config.yaml
train_examples: 39062
input: "waveform_16khz"
arch: "tc_resnet"
activation: "relu"
depths: [4, 9, 4]
nesterov: true
orthogonalizer: "newton_schulz_5"
adaptive_grad_clip: 0.02
steps: 4200
epochs: 13.8
warmup_steps: 210
Rows from block 2 of a small CTC audio transcriber, named by matrix and row number. Rows with one number belong to one channel. Each number is 128 + 32 x the weight over its row's rms, rounded and kept within 0 to 255. All counts start at 0. Numbers have three digits each. After the name is the row's rms in percent of the matrix's.
Before each channel's rows are labels from the 100 clips, of 14976, where the channel reaches its highest value: "peak on" is the class under the peak. Only what is clearly more common there than usual is listed. The data: babble in 24 made-up languages, each with its own sounds, syllables and stress or tones, from a formant synthesiser. In brackets: how many of the 100, against the usual share in percent.
# convs0: first width-11 conv (model.blocks.2.convs.0.weight, 96x96x11, each kernel summed), inputs 0-95
# convs1: second width-11 conv (model.blocks.2.convs.1.weight, 96x96x11, transposed, each kernel summed), outputs 0-95

peak on: /ǃ/ (39 vs 0.5)
convs0.55 081:135084141058103117119111118083160078128115135125140120109164092138121151132108127093046154147143063153179093140167088113120120122191157143085109150139094118108154128176129073094173131140093120165185152151131129116143115072086089166101087130110110102162167051213107161131172123102130120109
convs1.55 097:099099107084120136127111104152136188115057117144095148114087107137154088100173123074132128148142165101127161136166150126123071105109145157088135118122179106111139108114099172079079115093129156176129049156102103147164089157109166042125190121078096143102137106122124174104118185133075071124

peak on: /tʃ/ (29 vs 2.3)
convs0.95 115:154174146123119144105134174088093118141147120198111128096114083082134140143148175127177195092167169175157181163093162130118179121107138139175152130127117138128133148146131053135138097135102109123092145069085167125164139189097127141144136163118136139093173113091130139151036144136208166146
convs1.95 092:144112104116078143127097119117133069080095135058187112112070101159087136145127126058117094130139179113132134081139116102136131137112114132132036149114149139136143127082123070110094102149064113113125127124148125117098149027116135094106115062109094103125136130132152118103168143157101093036

peak on: /ǃ/ (44 vs 0.5)
convs0.17 115:158088120165100124122185164145088128199086177115156114172154122193146107094068130183058130135133139141150161086123141120112134149133176117174182181128116173076100076182108186141117070110133177175116142120127155166145140138143147129178148153107106110084166122137136118114145147167158129176
convs1.17 112:122142130107095179078089123044118113087128101100125118052139140133083128141128125103127108146087080089074098124133112107086099074108108093108097080125136128089138086094166042108110130157117082135095168123109120120066073106115093112105053154112101103103131108110098143144146121059113086106

peak on: /ts/ (51 vs 1.4)
convs0.34 100:089086118090168122132105143099158107207146175092150071094110084186120152150159119119158117142159136162134184156119146139153113106186117128110139181109142138154128137069126094036130098085140139090160116114154101155137114163109129148174130176128097112141159186164208089106150103161181151133
convs1.34 083:169151143146149185156122148167108147167016132119189172123157121135086148148097188165116133160133133132135112154126166136152175070077108109126156114154103148130112122122176119075134141081135122111103146170072117105131153065136101108049122135128122170075148150128085180147101172113162093153

peak on: /x/ (44 vs 1.1); /ɑ/ (29 vs 1.7)
convs0.59 109:111132054140146135096084150118108174191102139108153125155207115125133125174155174101094076122146082152130152193071155106159200135140099164118098149127100123143133136116149084139177149111174132146124083114093158119140014157117122153162122173099144131125134108106147105127120119106199125156
convs1.59 103:062105104135136140104119131137067145137183155105117096138140145166074126118122066126129099139117095107087140139135098150163080145173132061134153101094153148174055110130138183088111104111125077138116143157115131119158217093177168128063150213167117099104112135098131097121142078101098141123

peak on: /ǃ/ (43 vs 0.5)
convs0.79 076:128073121152143120127139096147157180130088188124075175155170112136129100137136126131027139113122115148095147119156145088059156101139149122177077068068126142117113106187131133061149149129097115092120118112135186127165105138076130125090134134044154117093171127166170138149140092103095109127
convs1.79 098:123150105116118108119114138173142150105078153121127144112126155142096143102153146142133114112153122122122095127128107150120127133158094143037137123167157147189195138061113164164148126073119107191192145137094156187052118186065087133192152087086139112129147117104139078082066118111098142151

peak on: /tʃ/ (42 vs 2.3)
convs0.40 091:099131162124126149137082131125124108122122134078171200093108129105174109129072180103164129129121035176081139069088091063120097088110168162155131139136159119107129085131102148097162136167114127157138169173112138145135078131130046097127105156150121087112176151139129167164071115149157104083
convs1.40 094:164136050106153103103154121199069163158133152070134151154122108124120112108141117137161152134197124131127101087165137174119118129142127128124126167043173130164162134175152124128080077154126163097097129141102140176153128135169114162164136113068114178110106150108111156082117203055089139146

peak on: /tʃ/ (27 vs 2.3)
convs0.18 095:095144128174170088080086102098083148142138229114106070085107108094108133122148136173169137144092156117108127075118133169128084164107117088116130121131101111109142122191114113148131106109115137065142164163197211146108110130122149157095147139153098129135116075063155108143056106100137146111
convs1.18 111:101144177172110129105111117103177092147125105152186157121126108132136093126096151144179162116134118158104153160089123126059071135101094151139163100099104116141158145094145149143072129111133113132126117142122102099192118164138087130134142138120140142050042104091140108102021159152119129221

peak on: /tʃ/ (34 vs 2.3)
convs0.81 109:104146085081026127122124082095045144144136128142152124117054139075140126101143120082139105096085150118164108173130146107141155106087092098138122082121119086111144150152116132093212109112121135084177185173128126136168065136149158134102139132106195142120138124130113065115128165096131163138
convs1.81 106:116136148083107111144084154178178151164117141141089193133095147106143163125182171103158158089095146127105146123121087128135149079072078080128134120148155139073150137068157119145078114166127113103098093137144166127167069213110125172101148125079093120150130133065069105100164122152105095096

peak on: /ǃ/ (64 vs 0.5)
convs0.91 102:178187121168205143133097073139069114169173131053091077159103148149146112166134138118135119166150125139071114182155183172128134090133102118092096099143083127123150118168099154105127143125105142141112100028150156129146125102137122144151125138133200119087103132155162119078154094081159134138
convs1.91 093:101132139164122161201128113074161162126146136167210111090095121150097105094177100096086099071145091063165060115093103117137144136091195156106093118119144123109138018151103115083148128135122131142109110169077126106136100133123153161106110146061134121159159157132109135115098125160108111123

peak on: /ǃ/ (69 vs 0.5)
convs0.7 112:132114144110116175084122128151180075087151103038119119178134101121110162137136080214168103107171133148124144124170104106152174097144151151170087150161141122105152155134096155152146133118100129127152089114151093088186134133166107193123084184164144129152146155094129161077140141117086076060
convs1.7 083:138162121147162124155098105121079148131216122152120131110102173150112130139122146089092121124154104057162143145126096111139095121133158157139150054097181101149141118121117168089118173143112116085092116075182135177095104152150104184129190113112060098099149107102057145110139069074111176148

peak on: /ç/ (29 vs 1.9)
convs0.20 099:067110144098124137160147139095178076162191121068130156064174064173127099104131093147078080112137060127093150082111141187148084131119153155116128173097167113121128138086076139097137137119119133126131119143090134144117095133117147170160089168162177104179156148082092130156127140072081108149
convs1.20 109:113112112125113121119038123102167110138122110109169085111104192101193128134137098124169170153152205156145137142128162105141105178184089132112056111162092107159144141100149110138145087092121138028151090110174059127163124076116125134111147141169101105117106074134117127105157120167121156116